From a checkpoint of a small segmentation model.
Training: batches of 192, held-out accuracy 98%.
Rows from block 7 of the encoder, named by matrix and row number. Rows with one number belong to one neuron. Each number is 200 + 40 x the weight over its row's rms, rounded and kept within 0 to 999. All counts start at 0. After the name is the row's rms in percent of the matrix's.
# fc1: MLP up (encoder.blocks.7.mlp.fc1.weight, 480x160), inputs 80-159
# fc2: MLP down (encoder.blocks.7.mlp.fc2.weight, 160x480, transposed), outputs 80-159
fc1.108,084,228,126,153,177,161,274,161,135,177,185,189,170,275,207,193,182,157,245,215,215,219,158,319,155,221,203,187,234,130,251,187,236,164,188,189,163,163,153,237,228,195,214,246,227,176,233,205,185,205,194,137,118,149,111,244,250,228,123,300,194,181,249,244,162,188,192,222,189,241,219,190,247,284,211,151,181,172,154,187,202
fc2.108,056,218,215,193,207,261,238,209,209,236,267,220,175,246,175,164,165,178,215,202,202,227,156,217,273,266,178,286,149,198,183,296,187,188,166,205,225,142,219,205,233,202,268,179,228,252,133,231,202,175,252,204,171,152,289,189,216,215,249,223,169,237,215,228,179,168,196,178,195,212,104,240,95,143,163,285,270,224,141,152,200
fc1.109,108,149,222,226,178,141,217,188,234,174,222,189,161,228,171,245,234,312,254,191,164,228,158,202,309,165,134,226,199,216,146,164,161,207,277,210,146,122,189,188,168,171,188,139,205,237,174,188,259,227,134,266,216,230,223,133,209,221,272,192,138,194,212,152,59,175,199,130,124,228,206,154,159,205,189,228,214,166,212,233,224
fc2.109,120,146,226,215,192,141,143,130,204,159,207,212,147,199,155,162,153,240,250,168,193,184,266,207,175,132,184,126,184,188,246,189,224,200,290,182,323,185,232,204,231,203,149,187,182,164,221,195,183,188,209,229,217,273,212,251,231,145,173,243,189,189,265,121,99,205,233,195,188,175,240,234,266,259,177,221,241,218,242,188,266
fc1.110,091,164,132,204,144,174,310,202,193,221,104,248,120,205,229,192,189,240,233,226,228,265,137,191,172,181,192,139,195,245,199,269,188,217,216,184,219,183,173,176,253,232,250,153,174,234,199,119,154,225,192,244,149,169,233,229,243,236,209,258,157,221,163,284,220,122,217,224,125,170,209,207,201,212,168,155,286,192,169,245,184
fc2.110,065,133,257,182,147,217,144,119,180,155,211,165,156,207,229,212,191,233,159,130,208,152,165,198,147,108,207,209,183,131,245,226,229,225,216,225,128,271,235,232,124,206,240,164,153,155,309,200,256,182,183,213,212,199,187,237,171,133,119,188,184,207,209,211,158,160,228,247,179,187,257,158,178,171,202,223,152,202,221,189,262
fc1.111,099,232,201,214,180,147,298,193,195,125,154,250,200,228,233,242,236,156,235,149,239,209,248,243,234,87,223,178,160,169,191,228,153,169,161,168,195,199,188,237,265,209,226,214,211,210,211,138,157,176,173,169,203,225,238,233,209,239,106,189,245,145,111,148,172,117,233,205,240,197,212,129,157,258,113,141,118,119,173,194,221
fc2.111,071,79,137,195,195,235,219,224,209,236,238,190,216,181,270,213,212,154,225,187,209,184,139,211,233,165,140,258,227,198,191,231,200,187,182,243,222,184,190,226,191,149,190,236,200,197,179,199,258,185,268,192,211,203,194,241,195,199,205,187,166,241,262,182,200,195,207,181,227,172,92,197,177,186,195,282,223,87,162,200,139
fc1.112,116,208,204,209,219,221,244,178,190,276,202,130,166,166,228,256,218,251,207,284,193,114,237,155,228,189,204,188,196,216,215,128,129,204,187,154,301,220,201,300,177,222,225,127,290,235,190,200,163,201,146,250,226,183,205,226,245,148,204,232,248,176,181,155,201,282,237,195,206,132,196,189,174,228,318,259,228,224,198,240,145
fc2.112,134,173,214,186,163,139,289,175,152,156,217,225,207,130,235,290,221,159,234,155,252,146,177,235,251,172,193,171,160,184,240,134,119,238,186,238,161,202,199,218,166,172,171,203,161,156,210,186,207,200,220,201,218,188,219,155,232,172,258,208,190,244,220,269,136,216,235,143,224,227,269,172,198,169,244,228,210,197,149,167,163
fc1.113,101,172,182,212,164,202,188,185,181,197,162,193,211,179,199,137,145,194,365,255,185,212,263,175,147,201,248,219,228,303,242,234,196,145,200,194,256,203,166,284,199,217,199,228,205,211,247,219,215,246,212,207,161,171,194,217,198,269,141,193,152,214,253,241,314,151,194,247,169,173,273,219,178,182,124,152,135,195,223,183,231
fc2.113,104,345,161,178,209,156,119,235,192,211,148,206,251,172,185,206,196,192,176,219,215,206,186,186,202,248,247,303,170,231,186,126,175,206,178,174,207,190,161,197,210,220,291,201,209,250,173,215,154,258,194,168,197,152,229,137,222,228,111,232,252,234,182,214,251,169,193,188,180,226,206,239,122,179,225,159,151,244,184,241,168
fc1.114,094,207,189,221,186,223,233,247,199,169,136,204,186,180,169,207,202,151,232,241,217,137,179,178,204,126,162,142,119,255,170,272,182,198,177,222,217,184,207,182,217,233,269,229,192,159,251,196,198,187,177,177,172,196,227,275,250,196,205,290,187,237,203,191,143,140,174,201,216,124,261,206,118,248,292,237,287,110,266,206,256
fc2.114,051,192,231,199,194,218,113,173,211,122,194,192,141,146,197,254,182,224,201,190,207,192,202,145,244,195,199,195,183,167,282,195,181,213,205,132,207,227,228,253,202,212,155,211,182,170,151,214,168,216,239,231,164,236,219,276,172,212,146,281,196,247,146,187,202,194,227,180,202,261,224,225,140,143,233,247,138,161,214,128,211
fc1.115,113,244,229,200,151,167,218,274,186,183,151,251,195,214,181,171,223,164,295,175,187,212,170,204,184,171,188,118,267,200,225,165,138,219,180,193,208,171,147,271,190,228,254,257,181,193,216,221,230,191,145,181,235,188,211,255,229,227,138,199,227,163,137,202,232,70,220,197,226,247,314,183,172,193,127,267,151,136,206,120,199
fc2.115,114,245,107,181,197,261,221,259,240,260,254,177,163,282,131,153,202,196,268,216,184,262,198,262,236,257,181,149,147,173,143,210,217,157,254,172,227,169,209,194,216,183,268,195,204,279,138,201,190,167,210,136,239,148,228,223,237,225,276,148,155,211,250,326,176,206,212,156,217,154,155,220,210,172,176,172,139,302,201,154,236
fc1.116,094,184,181,233,140,214,230,200,218,143,195,173,209,130,158,206,168,120,181,198,184,180,189,167,55,189,218,195,260,219,186,173,201,260,181,211,262,151,185,251,254,175,258,149,263,132,255,204,124,193,213,219,112,152,152,287,239,234,196,203,229,212,180,241,238,187,201,197,212,156,272,202,211,262,261,230,177,214,214,200,244
fc2.116,074,197,174,194,198,248,224,284,223,231,178,227,268,117,219,236,209,110,258,231,226,189,155,228,298,220,241,249,151,164,224,189,161,182,186,185,171,169,188,194,179,197,216,176,216,172,177,241,141,214,215,190,227,176,262,121,222,223,208,260,192,220,155,236,290,203,220,184,233,224,159,184,57,182,223,252,257,142,154,132,144
fc1.117,100,233,261,222,218,113,186,206,170,191,157,220,206,184,279,214,195,99,211,151,204,136,243,227,205,215,202,158,156,185,209,283,288,133,178,168,169,252,197,217,189,224,167,195,254,261,223,141,226,148,233,157,211,170,252,193,257,191,164,168,229,191,143,190,195,186,199,228,221,251,199,214,172,237,154,250,247,208,189,146,187
fc2.117,118,209,185,182,197,253,217,247,177,251,264,204,179,265,181,191,192,231,192,198,152,247,228,207,259,337,200,269,205,151,162,268,168,171,203,190,199,148,243,220,224,160,259,209,222,170,160,197,215,152,212,244,178,127,202,264,170,219,252,173,166,184,207,197,235,210,214,206,223,208,155,209,114,98,231,211,295,217,196,176,179
fc1.118,102,234,102,158,219,198,220,182,158,150,118,208,239,138,226,252,211,117,159,257,155,219,174,165,166,131,236,171,231,187,219,298,182,228,148,214,221,177,199,168,152,254,109,195,209,178,185,122,208,181,205,160,177,194,241,206,193,239,157,207,202,235,201,205,279,163,251,187,231,124,233,176,122,212,147,175,129,233,167,182,279
fc2.118,107,227,84,157,191,268,173,266,229,265,231,183,275,178,177,184,208,235,294,218,201,208,175,218,257,286,199,222,160,163,217,225,223,183,217,139,190,146,195,203,195,180,282,178,193,211,137,217,154,193,193,168,237,158,178,124,213,217,220,212,167,238,234,294,271,117,211,187,241,180,153,211,112,190,181,190,164,180,225,175,134
fc1.119,113,221,200,199,242,191,222,224,163,210,160,242,89,246,215,207,209,154,286,206,188,229,179,267,271,224,256,96,234,213,176,123,208,176,219,188,241,196,133,175,226,210,240,231,217,290,129,146,241,169,156,190,237,210,174,181,208,215,98,224,157,218,168,165,222,167,244,194,195,125,273,184,133,225,193,209,212,175,176,218,234
fc2.119,116,187,158,177,196,313,195,224,264,243,232,204,215,290,144,161,181,217,264,197,178,199,207,266,206,261,205,212,157,139,176,238,242,160,266,227,166,106,226,195,223,211,303,178,195,231,159,202,208,132,212,186,219,159,195,263,183,184,212,177,154,222,262,279,209,231,211,259,180,169,126,208,183,171,187,167,204,207,198,169,270
fc1.120,125,182,190,167,165,263,220,262,201,195,148,299,152,210,178,203,213,177,187,229,194,229,124,281,179,195,180,161,212,231,175,68,228,167,192,248,170,156,214,176,200,151,167,212,228,252,158,198,191,157,220,214,205,219,255,178,253,207,117,218,229,217,166,88,185,165,185,185,196,174,205,215,157,336,184,154,200,231,217,238,187
fc2.120,122,188,143,221,178,206,126,143,191,185,209,171,225,253,257,200,198,222,278,164,191,185,164,155,127,182,211,243,238,167,297,313,282,187,190,235,164,185,200,148,213,199,241,167,180,158,185,179,166,197,173,215,271,203,111,224,151,127,122,273,224,142,131,220,220,193,214,205,168,175,216,215,196,172,172,169,128,190,247,205,204
fc1.121,094,191,208,171,222,174,228,266,224,185,208,265,162,198,207,189,202,190,251,181,145,254,235,198,226,242,220,106,168,216,169,132,170,179,231,191,185,199,120,190,266,181,258,202,165,231,225,150,250,212,218,188,179,195,215,204,204,135,153,162,169,189,193,171,176,131,230,155,163,230,230,174,146,185,132,196,140,129,244,152,148
fc2.121,056,267,143,188,206,279,137,318,223,254,204,187,220,253,183,185,205,191,277,221,224,239,203,237,209,213,165,184,212,165,174,178,200,203,260,195,167,194,203,205,200,187,334,211,196,240,174,207,208,151,191,196,182,179,200,215,221,211,204,216,134,232,255,297,199,200,214,183,204,225,146,203,179,180,162,214,115,303,260,174,279
fc1.122,097,223,175,244,169,144,295,259,254,168,142,250,97,157,148,172,193,130,257,148,215,260,210,218,155,176,244,165,171,219,192,195,191,158,210,204,197,187,132,197,157,214,259,220,235,267,148,221,201,220,178,205,190,123,209,193,212,167,143,204,174,245,210,201,189,182,189,231,254,207,180,214,109,214,144,150,148,83,214,210,204
fc2.122,072,247,167,217,212,269,195,215,192,239,250,136,205,182,189,173,179,188,301,143,178,245,221,234,230,264,196,171,133,117,144,204,237,165,224,197,188,145,196,186,215,168,272,114,232,178,119,190,218,186,185,132,282,156,231,218,219,163,182,165,170,238,254,314,202,212,177,180,236,203,183,225,185,139,163,262,246,221,215,168,179
fc1.123,113,243,188,216,211,137,245,258,199,151,145,273,83,170,228,178,220,153,208,220,197,229,191,242,202,175,206,91,231,202,248,175,210,207,196,196,187,171,146,203,212,174,216,183,195,287,235,197,151,170,167,177,193,148,179,202,239,249,86,173,215,189,128,122,197,160,229,207,225,209,289,181,130,152,136,180,157,69,206,205,277
fc2.123,134,180,174,174,217,284,218,209,229,217,256,138,155,278,143,143,170,220,257,183,168,240,167,236,242,247,167,192,211,149,160,240,238,153,212,201,227,175,224,197,233,199,229,183,223,254,150,212,176,143,223,194,259,199,283,250,167,245,205,128,158,233,297,268,191,240,198,217,188,198,113,213,179,175,173,194,206,182,175,177,234
fc1.124,107,328,176,197,171,170,219,194,170,138,212,237,254,206,155,196,203,180,191,278,198,189,152,168,197,129,276,206,237,209,193,246,216,254,181,182,261,206,192,179,179,223,183,255,270,166,141,146,145,218,152,159,165,225,183,206,185,176,203,202,245,230,176,128,266,186,221,204,211,163,263,190,204,127,213,215,180,185,180,224,278
fc2.124,108,248,126,204,221,278,157,238,294,274,196,190,212,150,160,149,231,175,300,200,174,230,178,216,215,246,195,196,143,173,173,197,185,166,220,80,225,216,154,168,207,151,228,143,224,164,194,199,227,213,227,170,244,199,139,107,198,179,182,215,210,122,176,286,191,167,182,177,259,200,237,186,169,247,163,305,171,218,192,184,214
fc1.125,108,270,229,209,230,109,212,244,199,233,183,199,251,137,285,223,182,205,212,238,201,207,191,172,260,229,179,244,134,209,222,281,224,111,107,146,195,247,178,268,156,172,230,186,215,264,126,232,238,203,200,252,196,217,229,198,256,240,165,234,207,196,187,151,218,175,221,217,192,233,261,151,187,292,242,219,232,118,196,249,245
fc2.125,089,206,61,204,188,184,226,195,172,222,240,233,217,223,211,190,207,207,269,177,189,221,272,206,249,204,250,190,159,197,163,183,196,210,227,228,237,138,199,250,224,141,248,196,214,143,186,212,162,162,196,152,170,167,239,244,182,100,275,151,163,225,147,207,105,233,213,171,205,234,187,254,199,190,215,193,222,165,193,174,188
fc1.126,106,155,159,264,205,197,282,234,205,222,145,174,162,193,197,263,206,178,161,184,220,218,207,201,207,225,187,154,178,236,259,184,186,185,179,194,210,147,189,198,243,208,241,175,200,176,197,216,185,181,177,255,165,153,225,198,252,145,198,254,222,243,225,232,147,85,163,208,237,220,208,208,128,240,174,216,196,213,252,209,215
fc2.126,131,256,158,238,204,183,181,243,169,214,130,227,234,134,210,233,211,147,159,186,224,173,200,195,180,164,185,254,159,202,180,184,140,231,155,141,242,198,131,267,151,183,115,247,219,176,286,209,191,246,250,210,181,218,215,124,239,221,130,207,251,152,113,218,228,177,189,177,262,248,240,211,131,229,203,245,174,175,179,193,205
fc1.127,095,170,216,223,224,150,243,230,229,200,135,214,165,190,259,168,212,212,187,246,231,208,282,214,185,177,171,113,206,242,221,256,260,237,190,191,259,265,190,178,264,265,239,222,248,167,213,161,263,141,168,195,209,198,264,229,179,204,129,316,138,213,144,273,196,77,243,181,205,187,209,218,157,283,114,221,212,152,169,209,244
fc2.127,079,164,157,159,178,277,229,292,214,216,205,192,166,237,110,247,205,211,196,207,243,179,163,247,255,221,193,246,180,192,141,218,211,198,213,235,244,165,239,237,170,170,250,208,177,216,114,224,149,186,253,212,163,158,270,223,210,225,183,162,126,238,257,206,163,214,234,263,208,226,151,203,128,173,223,179,282,178,206,154,156
fc1.128,090,143,143,196,213,191,297,200,238,189,107,245,200,138,244,234,160,215,251,221,264,282,213,233,205,174,206,162,198,241,222,161,169,155,158,195,261,224,202,252,164,165,217,213,224,216,283,171,203,157,187,233,161,232,161,225,225,215,97,208,262,185,210,148,268,188,236,213,242,143,233,218,173,212,184,151,252,143,139,247,176
fc2.128,077,131,225,211,236,165,189,120,180,195,253,166,145,187,223,176,169,240,137,174,142,187,252,205,179,192,186,215,202,227,209,231,264,176,195,222,242,258,164,200,212,214,101,233,246,129,211,184,249,199,145,226,164,232,252,232,186,243,124,184,240,159,187,111,258,182,174,143,168,179,206,197,257,219,146,178,205,198,206,233,226
fc1.129,085,228,173,224,187,181,261,275,196,167,169,229,156,242,229,169,164,150,227,264,188,248,171,272,220,190,218,101,222,233,184,219,126,202,207,179,275,230,181,221,259,203,213,250,240,215,263,174,207,237,192,205,235,283,203,261,212,188,157,202,167,172,157,173,210,151,200,222,201,210,209,189,186,229,208,151,142,155,164,172,217
fc2.129,052,267,217,215,211,288,172,205,215,209,226,203,186,304,129,154,225,177,177,203,173,212,191,291,199,201,178,254,145,126,184,234,257,160,200,188,209,163,198,246,198,156,197,148,216,207,138,201,214,163,231,188,210,186,270,262,194,162,234,198,198,189,208,258,213,228,213,200,221,177,142,176,143,171,175,245,243,267,147,166,206
fc1.130,090,201,141,167,189,145,265,153,217,142,138,219,166,205,233,197,245,196,209,248,233,204,239,202,232,124,181,201,229,157,213,132,188,182,181,209,233,221,255,268,241,224,232,184,246,171,148,220,195,177,222,249,202,157,195,191,248,297,150,277,148,233,235,178,134,123,220,174,186,154,213,205,166,257,219,204,176,155,205,166,258
fc2.130,085,180,174,197,191,218,124,156,223,186,169,212,164,223,260,202,226,196,123,199,236,180,113,185,163,200,153,342,179,187,228,236,201,208,137,237,201,229,190,212,176,211,170,229,200,210,191,186,124,201,237,240,123,193,236,191,167,274,44,157,208,158,225,210,178,247,217,225,210,167,247,220,113,176,199,216,202,181,151,227,194
fc1.131,102,249,287,144,184,251,211,243,191,168,141,245,160,198,206,157,215,287,210,254,236,206,248,213,286,136,191,118,222,190,205,165,140,183,185,212,159,213,215,249,220,189,254,181,242,181,259,174,223,254,160,205,204,248,153,185,228,208,171,215,148,258,319,177,177,182,209,264,107,145,208,203,173,158,160,183,126,161,170,224,160
fc2.131,087,256,206,190,205,283,152,236,157,185,192,200,220,279,150,195,196,218,114,209,148,211,221,174,96,278,193,279,249,211,188,182,228,190,171,154,169,219,198,179,272,207,224,306,224,204,215,217,216,164,170,237,206,201,180,236,180,235,101,164,190,164,184,152,259,202,182,216,129,183,154,259,135,204,214,116,153,226,235,253,202
fc1.132,107,210,156,149,192,226,241,155,156,184,159,239,146,276,190,209,163,193,252,189,178,212,138,212,210,207,188,168,153,192,216,243,129,146,182,196,208,165,157,217,246,172,193,234,188,218,189,243,193,275,214,148,209,158,221,249,192,186,121,228,169,184,223,218,286,114,182,234,185,226,219,164,179,204,131,97,201,78,248,174,187
fc2.132,098,288,117,166,184,196,175,220,208,206,239,241,193,269,219,210,205,224,217,182,203,254,215,216,214,238,220,252,140,174,188,199,218,199,251,272,224,162,215,229,234,153,283,163,187,228,180,208,124,185,184,174,213,124,261,200,200,161,260,218,165,261,209,244,228,208,212,160,172,202,168,250,196,148,192,189,147,283,194,184,227
fc1.133,134,177,211,203,232,167,259,180,142,203,130,338,205,155,184,180,187,206,221,175,209,195,130,260,180,211,201,181,210,194,249,257,230,185,198,193,158,184,186,203,192,291,183,238,229,278,249,236,231,230,253,250,164,124,173,292,197,167,185,253,138,181,146,139,201,203,198,269,244,207,257,210,199,294,179,166,184,224,164,180,191
fc2.133,146,189,135,205,194,233,160,191,228,227,249,145,142,294,194,147,192,264,238,194,156,239,191,220,212,294,232,226,198,179,167,262,252,168,197,224,203,178,241,201,227,168,240,158,192,225,169,205,149,148,207,203,165,164,291,240,177,147,283,189,169,194,203,233,199,215,220,168,157,204,184,237,152,128,179,172,204,102,177,163,194
fc1.134,077,213,101,208,235,145,145,239,284,229,142,167,227,188,155,222,160,208,237,229,229,213,268,248,297,214,202,170,183,234,230,234,272,197,175,254,215,210,205,213,178,197,241,184,220,238,163,181,180,243,283,102,235,161,143,178,256,222,215,171,211,242,188,169,224,255,242,171,186,180,138,202,132,204,161,144,172,225,145,215,242
fc2.134,078,285,130,216,208,229,124,245,197,235,187,195,255,226,237,162,193,230,181,194,158,254,225,177,171,248,192,210,268,252,143,212,200,166,224,143,162,179,175,177,194,181,261,214,260,197,160,204,322,164,156,202,155,173,148,234,202,200,169,140,246,197,182,240,206,165,179,157,250,226,182,229,132,136,173,204,266,266,243,254,215
fc1.135,083,221,197,199,124,159,247,198,153,278,168,145,148,259,236,197,199,207,199,222,172,144,242,206,217,216,217,178,195,183,255,151,185,243,133,221,187,197,249,238,226,211,241,214,182,198,195,148,175,116,184,199,201,174,170,161,198,228,115,238,168,254,228,180,182,150,166,184,190,187,218,176,177,205,201,217,261,48,126,218,177
fc2.135,077,298,228,247,226,249,119,211,188,183,164,160,172,193,233,177,219,174,158,247,190,198,183,178,199,167,167,294,205,241,166,181,205,208,179,169,195,263,171,209,149,201,112,240,229,197,232,177,211,199,228,191,195,227,170,209,204,226,2,182,250,125,156,208,252,190,173,186,258,236,245,184,150,217,168,227,193,186,186,195,181
fc1.136,102,157,160,189,151,170,272,259,217,207,107,254,191,217,201,159,194,150,233,247,206,132,170,232,173,182,201,169,185,177,222,225,206,212,210,187,216,165,176,249,185,205,258,160,242,220,244,185,237,212,227,185,230,159,255,223,224,182,134,138,185,146,178,245,197,105,174,232,176,170,272,172,158,163,164,201,178,69,236,190,171
fc2.136,085,287,79,168,204,229,140,221,225,239,246,186,204,264,262,163,215,228,218,232,185,269,175,232,164,256,233,209,267,167,195,196,228,187,224,248,184,195,210,177,223,194,333,162,207,244,184,210,161,175,155,141,197,120,208,242,160,219,337,232,169,203,191,239,153,194,202,130,142,156,131,221,199,196,203,165,111,283,203,232,200
fc1.137,109,124,118,213,212,87,167,204,249,222,158,218,147,201,199,196,214,231,260,208,219,210,214,212,214,250,251,174,272,212,181,220,188,207,201,198,228,208,193,262,195,206,252,216,221,232,109,160,176,175,165,279,217,158,146,227,218,225,246,240,128,250,198,150,237,139,197,164,178,139,205,221,198,232,220,149,227,215,163,221,111
fc2.137,116,174,205,229,192,233,155,210,223,227,235,196,268,194,248,173,208,189,225,169,179,206,166,156,231,233,136,264,188,97,224,315,173,152,170,174,163,168,184,229,192,167,222,192,229,137,161,168,221,190,217,256,236,161,111,231,145,147,98,227,196,179,169,302,213,184,190,191,260,235,202,185,101,161,134,246,241,211,213,217,187
fc1.138,097,208,186,217,169,120,200,224,238,238,206,241,153,209,210,163,179,158,237,240,185,228,136,242,226,204,230,187,268,215,152,221,229,149,144,187,136,169,161,238,242,187,231,118,214,244,121,210,263,142,166,271,186,154,184,218,207,178,217,182,158,191,249,205,224,184,182,138,254,107,203,210,196,275,176,215,159,169,167,233,111
fc2.138,099,256,218,196,190,299,178,253,169,256,199,210,250,172,238,192,213,219,222,174,180,208,200,183,201,227,176,238,222,154,211,251,161,172,169,168,105,170,171,230,222,175,261,197,222,134,211,203,294,181,150,233,158,145,80,172,151,149,152,205,195,188,134,227,291,140,172,259,249,204,135,173,125,165,233,151,232,206,227,234,144
fc1.139,107,176,194,167,277,184,224,194,232,117,169,177,174,203,339,194,252,241,249,243,248,215,196,159,215,224,184,207,185,205,149,196,270,202,214,202,165,268,156,263,166,180,219,189,233,211,196,245,233,181,223,222,187,196,225,288,230,160,94,241,212,185,175,200,240,189,202,237,169,245,200,225,212,149,221,200,181,114,174,253,255
fc2.139,075,260,159,172,204,213,97,169,182,192,227,207,164,267,157,172,192,231,272,207,187,214,233,217,228,239,239,263,217,199,224,266,248,161,204,142,226,184,212,183,251,197,271,233,230,248,150,226,171,213,153,171,215,175,198,210,169,145,184,159,169,227,211,228,238,178,192,132,145,210,119,294,170,183,199,107,213,285,228,187,228
fc1.140,091,221,177,173,239,198,211,257,257,179,177,178,198,232,143,175,218,243,216,221,245,256,233,157,147,156,192,182,195,261,148,208,189,208,225,193,181,273,205,230,194,223,241,187,210,274,124,207,200,153,225,209,242,227,156,248,179,219,196,174,204,214,218,216,276,184,144,251,145,175,243,168,130,133,181,206,198,191,215,197,207
fc2.140,075,295,149,187,193,223,67,212,205,229,146,218,280,304,218,200,215,207,196,200,186,232,183,191,151,230,256,305,220,180,200,186,216,212,221,232,165,177,224,217,210,196,261,150,210,194,158,219,185,184,183,172,148,175,184,262,168,205,127,259,229,206,163,226,260,216,210,212,161,214,195,179,125,152,219,178,137,213,210,254,243
fc1.141,086,165,202,217,163,218,247,210,150,147,139,220,226,124,260,235,175,233,235,185,194,201,218,211,231,184,231,217,236,171,184,217,129,183,247,257,121,206,187,179,169,220,141,142,234,167,213,192,202,233,223,213,242,162,236,193,212,186,142,161,214,255,276,211,180,167,148,235,192,172,259,171,184,192,234,245,239,246,215,179,189
fc2.141,088,298,125,192,183,250,192,203,243,224,223,205,251,231,163,166,190,231,266,174,178,249,200,226,212,275,228,287,138,131,207,209,242,181,228,208,241,96,223,232,232,204,261,136,211,202,130,212,204,167,199,165,169,182,276,288,194,162,158,219,170,229,218,214,195,208,218,246,194,225,148,184,173,141,215,230,259,151,177,221,229
fc1.142,101,195,162,217,175,255,203,228,206,252,222,208,177,162,173,193,227,198,215,242,128,207,210,167,113,224,179,226,153,176,166,197,109,197,209,185,177,227,181,236,227,157,215,192,189,177,167,244,213,260,189,190,139,194,264,249,199,192,178,269,220,222,218,283,271,155,231,176,195,63,177,216,221,263,203,176,183,222,255,235,272
fc2.142,104,157,148,205,181,202,224,275,199,156,152,210,212,118,281,253,218,163,305,245,237,202,202,194,260,223,208,171,186,196,257,235,184,219,144,189,137,174,172,173,186,206,146,214,182,168,213,219,121,234,213,177,225,177,209,86,234,165,255,240,224,228,153,254,212,185,223,127,258,240,206,193,142,217,206,201,178,171,155,170,67
fc1.143,098,149,207,135,141,159,159,123,167,274,177,178,184,238,234,250,270,282,206,190,235,243,238,183,259,176,194,174,197,227,148,154,245,188,141,256,187,187,196,242,161,238,182,178,227,244,138,250,169,209,186,237,187,200,206,157,217,270,244,153,193,200,170,208,78,232,175,179,149,142,154,188,165,167,262,186,208,217,133,159,154
fc2.143,089,211,128,175,166,217,136,175,208,174,158,284,137,318,199,208,190,245,301,193,226,154,233,276,161,159,147,202,221,227,243,237,208,224,271,243,170,149,204,210,161,167,238,193,169,176,197,202,206,143,190,175,153,180,168,255,257,198,217,189,177,234,260,234,99,226,246,193,200,163,170,227,211,172,209,201,192,207,199,176,321
fc1.144,090,183,243,194,172,132,223,247,235,223,150,213,146,168,165,249,244,192,246,221,158,223,213,234,148,169,180,160,224,210,234,165,199,135,163,238,205,217,171,207,171,173,249,206,231,183,211,209,255,177,189,217,197,202,202,230,157,191,153,220,189,250,111,253,202,79,220,252,271,177,214,228,174,213,142,170,226,101,214,330,192
fc2.144,076,238,149,189,185,236,132,188,226,209,206,221,194,213,155,202,191,220,226,145,195,213,231,235,204,217,206,253,156,140,136,210,220,214,216,179,184,112,226,274,209,166,225,115,179,144,107,203,276,191,229,204,206,192,228,257,176,124,167,212,187,248,185,232,197,215,211,248,240,228,172,172,119,135,216,247,289,118,165,156,160
fc1.145,096,256,239,201,210,170,200,174,179,212,187,220,180,200,134,186,177,186,214,184,167,221,220,267,158,151,210,122,214,266,180,202,139,200,218,169,262,252,175,176,172,227,288,251,147,199,235,164,192,170,160,170,218,189,237,299,293,209,132,187,143,196,178,240,250,102,165,203,144,217,232,205,170,214,184,175,175,171,218,153,277
fc2.145,051,171,146,175,204,281,150,231,158,203,199,217,130,222,228,207,186,205,237,237,227,166,155,234,160,187,153,124,164,231,204,159,159,195,227,164,209,267,195,187,202,185,242,261,211,241,218,214,156,182,240,204,182,196,238,143,236,273,210,227,188,214,240,198,180,162,180,175,206,189,85,191,164,224,205,153,102,255,172,144,231
fc1.146,093,270,168,259,121,156,237,242,179,188,216,197,180,236,184,256,262,139,283,233,193,210,179,218,289,175,219,167,230,238,253,195,202,210,133,179,233,170,218,255,259,258,210,143,247,195,158,163,224,187,179,178,232,173,141,256,203,198,119,201,220,186,221,189,136,134,212,225,194,208,275,168,201,140,155,162,204,107,193,179,284
fc2.146,109,250,128,213,203,222,228,274,251,272,244,149,234,267,222,182,212,173,274,198,206,249,179,241,236,225,183,266,144,140,147,220,227,175,151,211,249,182,176,248,200,155,237,107,208,210,179,192,199,169,247,154,201,151,236,155,240,198,239,171,177,207,198,303,206,204,204,222,282,200,161,200,160,144,169,211,206,182,158,174,149
fc1.147,103,205,208,217,222,212,316,210,204,255,141,184,168,188,206,185,202,202,296,227,160,235,222,206,233,184,198,203,172,225,204,260,204,193,172,213,115,279,173,300,169,244,255,237,169,175,249,196,267,147,199,201,211,182,139,232,164,196,236,247,145,200,194,185,207,211,222,211,280,232,202,116,169,169,168,166,196,147,189,192,263
fc2.147,119,184,196,217,213,189,107,113,169,132,226,212,187,233,239,180,160,209,149,179,162,241,218,146,122,198,222,300,228,236,218,241,277,190,159,212,209,240,211,184,234,234,169,229,218,196,245,237,132,210,134,211,145,201,218,255,140,227,77,241,217,160,168,127,196,232,185,208,172,234,264,248,195,199,151,141,240,204,251,253,197
fc1.148,097,226,236,174,154,161,262,194,237,244,194,229,222,164,228,194,189,228,252,222,124,151,214,216,207,156,226,260,174,220,248,164,189,214,188,186,142,174,185,253,235,146,249,179,170,122,293,136,140,145,185,189,202,193,271,163,201,182,153,243,152,199,231,223,264,127,171,201,227,203,207,248,200,202,134,205,203,129,187,271,216
fc2.148,091,280,191,222,229,250,161,208,159,163,179,169,150,192,239,179,191,168,197,264,217,181,171,138,199,223,161,297,194,257,164,169,218,191,119,153,220,262,160,213,247,210,161,246,231,244,259,216,153,235,236,222,220,219,237,158,203,238,50,172,204,167,179,205,222,198,182,188,257,240,248,206,120,219,165,162,160,241,193,248,179
fc1.149,089,182,230,237,252,159,276,250,236,226,169,249,161,230,221,196,255,146,277,216,288,279,199,204,151,169,193,105,211,191,217,208,221,173,161,152,226,191,222,174,182,232,199,185,231,179,145,201,252,155,247,238,264,165,230,185,263,210,180,197,176,213,188,230,208,136,207,201,185,200,224,168,158,221,206,218,189,186,196,193,257
fc2.149,064,225,164,183,189,264,142,230,213,234,207,206,236,291,300,199,236,208,215,180,182,225,188,282,133,281,193,286,242,141,281,245,210,233,207,286,98,176,208,182,201,202,274,197,178,199,138,202,232,165,189,217,188,158,140,248,151,201,178,242,197,179,192,187,240,202,215,167,140,123,165,198,116,145,212,156,120,199,206,263,247
fc1.150,098,180,165,191,170,131,260,177,208,129,179,268,188,225,218,198,211,224,227,237,151,174,263,266,230,215,230,150,246,208,240,196,192,216,183,151,214,164,204,159,214,220,236,208,220,103,216,183,247,117,132,235,228,178,181,252,180,227,119,240,185,253,183,172,195,63,191,187,231,232,342,269,188,221,146,106,176,115,238,193,166
fc2.150,067,249,116,184,219,271,251,263,210,245,275,164,153,214,128,180,207,171,264,169,231,234,151,231,236,204,172,197,95,200,146,212,188,182,174,148,241,214,165,205,177,157,254,194,206,210,131,166,194,191,248,158,105,170,279,118,257,216,200,97,203,188,233,304,228,182,224,173,275,243,121,184,167,218,201,187,196,181,138,169,159